From a checkpoint of a small image embedding model.
Model: 64-pixel images, arch efficientnet, norm batchnorm, depths [3, 4, 5, 3].
Data: trained on drawings of small networks of dots and links, 2.6 epochs.
Rows from block 3 of a small image embedding model, named by matrix and row number. Rows with one number belong to one channel. Each number is 128 + 24 x the weight over its row's rms, rounded and kept within 0 to 255. All counts start at 0.
After each channel's rows are labels from the 100 images, of 14976, where the channel reaches its highest value: "strongest on" is what is common among them. Only what is clearly more common there than usual is listed. The data: drawings of small networks of dots and links.
# convs0: expand pointwise conv (model.blocks.3.convs.0.weight, 120x40x1x1), inputs 0-39
# convs1: depthwise 3x3 conv, stride 2 (model.blocks.3.convs.1.weight, 120x1x3x3, trained with AdamW), a 3x3 kernel
# convs2: project pointwise conv (model.blocks.3.convs.2.weight, 64x120x1x1, transposed), outputs 0-63

convs0.82 [155 173 121 107 122 125 132 114 129 110 122 135 136 101 143  93  92 175 164 142 171 130 150 116 125 109 140  89 146 103 111 111 137  77 157 135 134  85 107 133]
convs1.82 [127 131 152 117 142 170 157 155  96]
convs2.82 [129 161 137  89 135 142 116 152 138 137 129  81 122 111 114 169 163 143 127  96 130 122 116 123 167 135 112 136  95  44 129 107 112 117 137 118 146 133 137  96 131 108  96 119 168  94 178 138 152 124 132 129 160  94 134 140 115 115 115 156 100 156 104 110]
strongest on: five dots; white dots

convs0.66 [119 138 132 146 147 149 138 121 108  88 164 145 125 175 154 129 137 105  63 122 140 108  68 121 135 133 105 128 139 150 147 121 145 123 113 145 101 109 138 178]
convs1.66 [102 138 144 117  96  79 110 143 135]
convs2.66 [138 122 158 139 101 116 104 127 112 151  90  88 132 153 142 144 111 114 156 133 138  92 114 141 111 111  87 140 145 105 130 103  95 112 166 147 143 128 160 152 107 108 134 132 167 127 146  88 150 152 159 153 136 185  89  85 108 161 111 133  88 113 127 138]
strongest on: five dots; black dots

convs0.40 [ 71 113 128 125 169 128 151 124  96 138 140 116 115 179 104 126 134 109 178 175 110 109 122 107 149 145 161 112 134 103 134 103 104 157 143 113 126 134 139  98]
convs1.40 [133 143 148 110 113  98  97  90 102]
convs2.40 [140 146 139 136 111 117 162 153 137  64 117  69 149 167 159 120 125 127 104 149 140 110 103  83 127  84 137 141 119  94 126 116 129 129 126  99 124 137 131 119 105 150 143 163  83 100 160  89 159 123 127 159 116 129 151 117 156 102 146 149 146  95 133 113]
strongest on: black dots

convs0.10 [145 115 153 131 123 131 126 173 119 113  94 113 159 130 126 133 164 104  61 166 136 125 132 127 128 128 132 142 107 128 162 112 163 117 107 170 105  94 123 173]
convs1.10 [128 100 120  75 106 137 139 153 142]
convs2.10 [173 134 117 148 129 149  92 103 134 148 146 123 122 108 174 125 130 132 132 116 156 143 149 128 128 172  82 166  98 109 100 101 141 153 123  55 155 146 143 154  71 123 152 110 121 129 146 134 139 143 104 144 110 128 118 115 147 110 142 136 135 100  80 139]
strongest on: five dots; chain; loop

convs0.58 [111 140 117  86 134 105 128 140 139 165 153 100 100 139  90 139 197 133 150 142 119 114 150 127 154 131 131 129 145 122 136 153 191 134 136  93 103 132 101 133]
convs1.58 [104  91  94 131 127 112 149 151  99]
convs2.58 [116 165  87 164 151  60 144 162 118 133 119  91 138 118  99  83  87 130 114  73 115 148 134 135 124 100 102 128 132 155 123 119 129 122 138 116 118 122 133  97 146 104 140 137 104  75 125 120 133 138 139 147 102 123 125 150 168 126 142 108  74 120 132 147]
strongest on: black dots

convs0.62 [133 116 136 127 144  71 102 105 115 150 170 107  78 142 141 104 112 125 148 144 122 134 125 164  93 125 159 145  90 116 166  96 103  87 114 130 121 123 126 110]
convs1.62 [ 99 134 136  67 139 136 120 114 131]
convs2.62 [159 104  95 112 131 184 127 130 129 113 141 137  94 177 133 142 106  84 110 135 111  75 141 174 116 123 135 117 139 161 154 146 106 149  98 139 124  97 109 117 133 121 155 139 129 115 175 162 127 155 125 131 126  58 142 128 105 128 102 139 104 117 141 123]
strongest on: five dots; red dots

convs0.114 [130 153 154 132 175 128 133 114 118 135 112  73 154 171 142 136 155 103 140 130 156 131  87 123 147 102 108 143  79 111 159 103  88 122 121 154 120 131 136 105]
convs1.114 [129 125  89 137 141 136  78 140 155]
convs2.114 [ 90 149 138 114 112 185 103 141 126 152 128 144 129 137  91 131 100  75 164 125 173 119  99 103 145 135 145 131 114 165 141 116 106  71 129 136 110 151 147 178 163 105  87 124 129 125 136 114 143 105 148 123 153 108 122 125 132 115 122 122 159 126 122  81]
strongest on: five dots; white dots

convs0.60 [132 125 123 116 173 120  92 121 153 100 104 132 118 103  84 115 145 110 148 115 146 139 132 133 115 128  98  95  98 100 111 134 130  77 170 154 111 172  96 148]
convs1.60 [147 126 142 138 125 169 107 133 177]
convs2.60 [165  95 143 124 116 123 143 157 138 113 101 126 171 124 136 128 151 153 134 123 119 148 156 109 111 142 112 147 154  79 183 121 153 133 137 107 127 105 149 132 119 120 135 150 125 103 150 121 124 157 155  73 105  80 124 138 131  91 117 163  62 149 156 123]
strongest on: five dots

convs0.14 [ 95 135 143 113  89 127 173 155 115 110 103 146 118 119  97 137 112 133 165 137 133  93 122 113  84 151 137  86 136 133 138 123 140 143 141 126 178  85 118  85]
convs1.14 [148 138  94 148 143 108 150 166 151]
convs2.14 [102 136 104 159 105 140 122 130 157 161  75 116 139 164 110 131 163  99 145 117 101  90 126 147 132  94 133 171 153 173 117 117 171 142 117 159 133 117 128 154 169 144 135  96  97 126 135 124 117 117 147 139 104 129 123 138 150 121 126 142 122 117 204 147]
strongest on: five dots; loop; white dots

convs0.22 [112 139 134 157 103 192 122 191 113 163 153 117 143 114  82 132 114 138 136  84  93 135 106 118 127 136 141 137 143 110 126 122 126 167  96 124 113 117 136 115]
convs1.22 [127  85 136 138  97  94 148 137 103]
convs2.22 [165 101 151 163 116 129 140 163 135 127  98  84 112 129  85 105  98 113 122  78 123 118 117 128 144 138 127 136 154 104 120 182 102 113 120 124 124  98 121 177 163 116 123 134 130 106 125 119 129 149 160 169 107  99  76 117  96 105 130 161 143 128 102 115]
strongest on: five dots; chain; white dots

convs0.98 [129 116 152 119 161 160  89 151 130 145 162  89  91 126  88 113 124 123 102 128 129 107 122 152 130 158 140 155 166 100 110 119 130 123 130 180 124 132 153 177]
convs1.98 [ 86 127 141 102 112 156  93 110 127]
convs2.98 [134 127 124  98 152 159 144 117 118 128 122 115  86 112 127 169 131 121 138 134 120 138 100 141 139 131 186 145 169 118 115  87 108 100 128 111 112 133 130  72 140 152 125 120  46 137  96 119 140 120 116 151 139 176 134 130 138  93 134 113 128  81 137 149]
strongest on: five dots; kind: chain; yellow dots

convs0.79 [128  99 115  93  98 135 140 119 102 113 116 130 137 184 124 116 137 132 136 139  99  81 114 131 153 105 159 129 164 149 142 113  87 157 178  94 135 113 107 105]
convs1.79 [131 125 123 160 141  97 155 151  87]
convs2.79 [134 102 138 158  93 135 107 104 123 127 117 121 133 108 116 146 156 116 102 128 140 118 177 164 177 130 140 129 147  95 151 132 175 185 113 115 119 150 140 137 133  92 128 108 126 156 138 130 107 156 126 164 126 134 151 107 114  75 184 139 141 134 177 124]
strongest on: five dots; chain; white dots

convs0.1 [131  92 112 130 151  96 102  96 118 120 147  91  83  99  96 135 102 157  98 145 159 161 103 166 145  86 124 142 114 107 101 117 123 124  93 123 114 142 133 140]
convs1.1 [130 116 123 114  92  89 106  93 111]
convs2.1 [108 102 129 142  94 124 117 114 146 112 132  55 120 145 116 111  89 148 151 112 125 139 189 112  79 148 115 110 129 114 138 130 118  88 133 137 175 156 156 111 131 135 126 130 106 160 155 172 100 131 121  85 135 120 123 141 116 135  84 124  96 132 102 128]
strongest on: complete

convs0.24 [136 167 117 113 100 122 105  97 116  78 103 136 107 111 121  80 116 145 129 110 157 166 131 119 115 132 107 102 105  99  81  92 101 122 131 147  86 132 126 138]
convs1.24 [ 96  92 148 116 151 150 130 154 154]
convs2.24 [159 109 125 103 100 170  83 132 164 115 123 129 117 116 132 119 118 122 119 139 118 146 104 101 132 111 121 126  81  84 145 132 130 124 128  65 136 127 127 132 115 109 164 141 131 110 142 132 119 134 171 149 130 100 134 168  85 135 169 193  87 145 149 126]
strongest on: five dots

convs0.77 [115 165 186 133 141 126 133 127 126 122 123 121 106  99 140 136 113  57 127 103  92 107 128 151 119 149 138 109 151 127 154  82 138 127 127 107 160 110 164 102]
convs1.77 [150 141 115 143 156 129 105 164 166]
convs2.77 [136 142 132  78 111 101 127 128 125 161 114 143 132 118 109 120 142 126 149 132 117 150 166 154 124 129 133 144 104 164 122  80  68  93 102 117 152 124 118 104 163 127 137 150  89 117 157 133 118 139 175 135 157 110 118 113 113 154 116 160 196 137 162 121]
strongest on: five dots

convs0.63 [135 106 118 128 143 146 100 145 111 147 129 135 173  91 131  98 137 144 148 135  96  74  97 146 108 149 167 178 100 118 118 154 134 119 110 169 133 112 111 103]
convs1.63 [128 140 158 173 161 114 131 109 107]
convs2.63 [159 148  43 128 117 129 104 144 129 138 141 119 119 139 133 100 117 160 129 114 120 144 147 138 149 133 117 136  75 111 143 113 135 132 118 123  86 138 129 147 111  87  96  97  95 142 159 151 158 119 148 113 140 172  94 106 112  88  87 118 106 143 105 111]
strongest on: five dots; loop; chain

convs0.85 [132 154 160 115 133 103 123  76 109 100 111 108 141 105 150 105  75 105 131  93 139 144 117 171 101 113 118  95 118  89 109 101 139 103 153 155 112 134 128 119]
convs1.85 [ 97 112 144  90 102 153 136 147 151]
convs2.85 [155 119 190 125 102 131 109 138 122 139 128 126 118  94 128 124 129 175 134  98 121 105 119  84 155  89 165 150  74 122 151  99 124 140 129  67 150 109 124 127 101  90 164 131 140 141 151 164 124 129 127 130 129 122 102 116 169 137 111 106  88 144 133 125]
strongest on: five dots

convs0.32 [117 156  88 125 140 141 116 167 103 146 136 119 131 102 150 162 126 151  91 109 126 101  73 159 125 136 106 151 151 145 144 139 131 151 146 174 149 159 160 106]
convs1.32 [102 112 131  86 104 154 103 117 149]
convs2.32 [ 68 174  93 137 155 150  91 116 147 101 120 106 125 142 105 118 123  83 140 126 144 148 133 123 129 118 124 143 131 112  79  71 154 129 151 134 146  73 126 105 152 114 129 101 116  86 127 136 147 123  94 146 114 178 130 141 147 119 163 119 110 133 115 130]
strongest on: five dots

convs0.30 [114 122 143 113  95 120 142 143 101 132  89 106 125 151 132 138 170 115 146  99  85  78 132 129 120 173 162 166 102 141 129  97 116 118 159 123 107 123 135 169]
convs1.30 [129 152 145 158 173 135 132 163 137]
convs2.30 [111 109 153 117 104 137 111  73 155 130 101 145 102 104 131 114 102 139 128 120 143 118 160 119 165 146 123 136 155 157 157 114 134  83 114 106 151 126 139 144 129  77 127 102 154 172 158 162 108 188 157 140 128 114 141 132 112 107 108  98 112 159 163 113]
strongest on: five dots; tree

convs0.69 [133  93 119  91 120 105 126 129 135 136 134 143 116 119 161 137 175 150 132 150  86 128 132 157 187 131 165 121 149 133 117  87 110 123 176  86 126 122 151 131]
convs1.69 [130 157 176 139 150 135 151 157 121]
convs2.69 [125  83 180 104 124 128 145 105 152  93 154 136 127 115 161 129 157 111 125 115 178 124  87 129 148 158 153 108 162 107 131 114 147 115 141 114 113  93  98 124 130 161 189 133 125 129 171 143 120 136 153 130 143  98 135 160 109 165 109 153 140 108 109 107]
strongest on: five dots; chain; black dots

convs0.64 [173 150 144 115 154 138 135  99 136 116 125 126 169 102 145 126 117 138 151  84  97 157 137 141 114 133 112 104 131  97  80 115 127  86 142 142  97  82 117  96]
convs1.64 [124 126 128 116 125 124 108  77  84]
convs2.64 [139 117 100 106 150 106 133 128 105 126 159 144 131 137 102 149 134 118 153 155 151 147 125 145  84 142 114  84 146 114 152 115 146 148 130 164 107 126 113 114 125 111 163 129 181 106  85 118 125 136  97 132 170  94 119 182 133  78 157  73 121 143 139 129]
strongest on: complete

convs0.27 [124 112 141 124 145 187 138 116  81 113 115 120 141 130 165 135 108 106 110 143 129 119 105 125 123 114 185 173 140 115 145 137 104 114 123 165 118 113 155 182]
convs1.27 [ 90  94 128 145 108 140 148 157 151]
convs2.27 [132 135 155 187 132 141 110  75 123 153 113 117 140 119 123  98 109 123 102 144 137 130 154  58 129 134 103 154 104 130  69  83 136 121 125  78 140 146 145 154  92 116 144 133 128 121 164 123 122 160 126 121 126 108 137 115 120 155 115 121 157 102  99 106]
strongest on: five dots; chain

convs0.96 [124 125 132 164 100 167 167 122 122 159 115 127 175 100 109 120 146 129 103 116 120 122  95 149  99 131 141 169  99 101 137 118  93 165 100 147 128 161 139  94]
convs1.96 [ 97 123 136 118 102  79 149 148 139]
convs2.96 [120 143 133 181 132 133 135 122 138 181  98  98 154 129 144  91 154 108 141 131 165  79 134  84 118 122 126 134 105 134 134 115 153 148 175 101 119 118 121 168 110 149 106 136  82 120 132 154 117 124 150 139 100 112 101  75 103 124 109  95 141  95 139 129]
strongest on: five dots; white dots

convs0.118 [106 111 173 130 111 132 135 175  86  73 131 147 130 158 105 133 135 105 126  98 107 118 119 131  78 153 120 144  91 114 130 126 136 134 158 132 144 122 104  83]
convs1.118 [156 150 100 160 149  97 139 148 141]
convs2.118 [107 118 183 118 119 140 114 114 115 134 115 162 113 154 152 147 125 122 142  85  76  82 140 133 151 110 129 130 125 151  93  96 174  90  97 115 105 108 127 170 130 117 119  97 117 107 130 106 100 139  98 162 170 117 138 110 132 129 102 144 123 110 177 128]
strongest on: five dots; white dots; loop

convs0.36 [124 115 155 102 114 138  91 154 131 112  99 155 111 133 172 110 146 121 107 153 130 107 133 119 205 128 137 112  89 141 152 129 150 163  94 134 117 157 117 111]
convs1.36 [113 136 143 157 162 154 143 170 128]
convs2.36 [178 154 117 107 120  99  79 114 185 140 126 129  92 115 153 154 136 123 118  95 126 141 137  87 143 129 120 116  75 137 104 110 102 121  80 117 152 118 141 130 110 130 157 115 128 154 156 139 122  68 162 107 123 123 106 158 136 136  95 155 123 139 118 141]
strongest on: five dots; chain

convs0.12 [185 172 126 153  95 110 112 124 143 133 114 111 126 108 107 123 147 112 114 136 139 105 125  93  92 101 117 168 141 113 128 167 108 137  96 158 137 120 143 180]
convs1.12 [156 133 131 157 167 141 151 155 153]
convs2.12 [138 107 143 116 135 125 148 131 133 136  84 123 125 154 107 125  86 139 170 121 116  86 109  87  99  94 122 146  69 131 152 145 147 152 166  96 118 145 174 126 109 101 103 134 140 125 124 143 134 119 144 168 132 136 100 128 112  83 165 158 123 113  98  92]
strongest on: five dots; chain

convs0.52 [123 123 142  90 133  89 117 127  78  87  93 143 128 159 109 110 130 144 160 133 115 125 125 158 135 110 128 103 143 139 133 120  84 114 171 128  91  77 105 121]
convs1.52 [151 152 138 157 166 137 137 159 152]
convs2.52 [ 99  90 140 132 117 126 145 133 144 125 111 133  83 147 146 149 118 105 127  91 113 123 134 106 205 172 138 117  98 118 100 101 121 144 143 120 113 107 164 154 139  94 127 159 117 135 105 138 140 148 161 160 155 169 160 120 106 130 163 163 134 107 156 110]
strongest on: five dots; black dots; chain

convs0.81 [133 182 117 149 118 123 171 125 147 115 120 111 152 114  93 141 136 130 130 108 109 156 128 104  79 157 102 140 118 106 138 121 104 111 109  74 178 105 128 112]
convs1.81 [129 152 133 152 156 146 159 156 162]
convs2.81 [178 149 125 105 131 126 145 120 131 140 104 116 141 159 140 120 132  93 152 116 114 111 156 144 105 113 157 153 107 142 116 137 140 152 167  90 133  97 165 119 130 130 119 137  78  92 120 138 100 125 181 138 149 177  88 164 105 124 143 173 132  99 153 114]
strongest on: five dots

convs0.46 [166 134  92 128  91 118 128 143 111 144 123 123 142 134 137 128 136 170  96 132 145 114 118 104  74 139 127 187 115 105 121 172  99 160 102 153 157 111 124 142]
convs1.46 [136 121 154 130 159 170 111 151 157]
convs2.46 [162 110 139 136 107 129 146 126 122 145 119 116 129 195 164 121 117  82 162 102 143 117 160 157 118 124 123 135 110 173 134 137 154 171 152 151 124 110 123 142 113 105 144 144 125 125 152 147 167 124 117 135  83 171 129 109  82  92 172 137 131 159 129 146]
strongest on: five dots; chain

convs0.65 [102 136 136  92 104 127 159 106 127 150 140 104 168 173 131 136 134 146 124 130  94 124 127 107 170 148 135 139  80 157 151 107 118 180 161 148 110 153 117 140]
convs1.65 [123 147 140 141 138 167 148 174 147]
convs2.65 [138  83 128 111 125 136 127  90 163 124 141 163 142 117 119 154  89 168 112 118 153 116 162 127 124 137 174 155 129  88 126  97 148 106  76 124 136 153 150 136  90  98 135 114 146 115 178 173 105 127 127 149 135  92 114 156 106 131 117 140 147 165 132 144]
strongest on: five dots; chain; black dots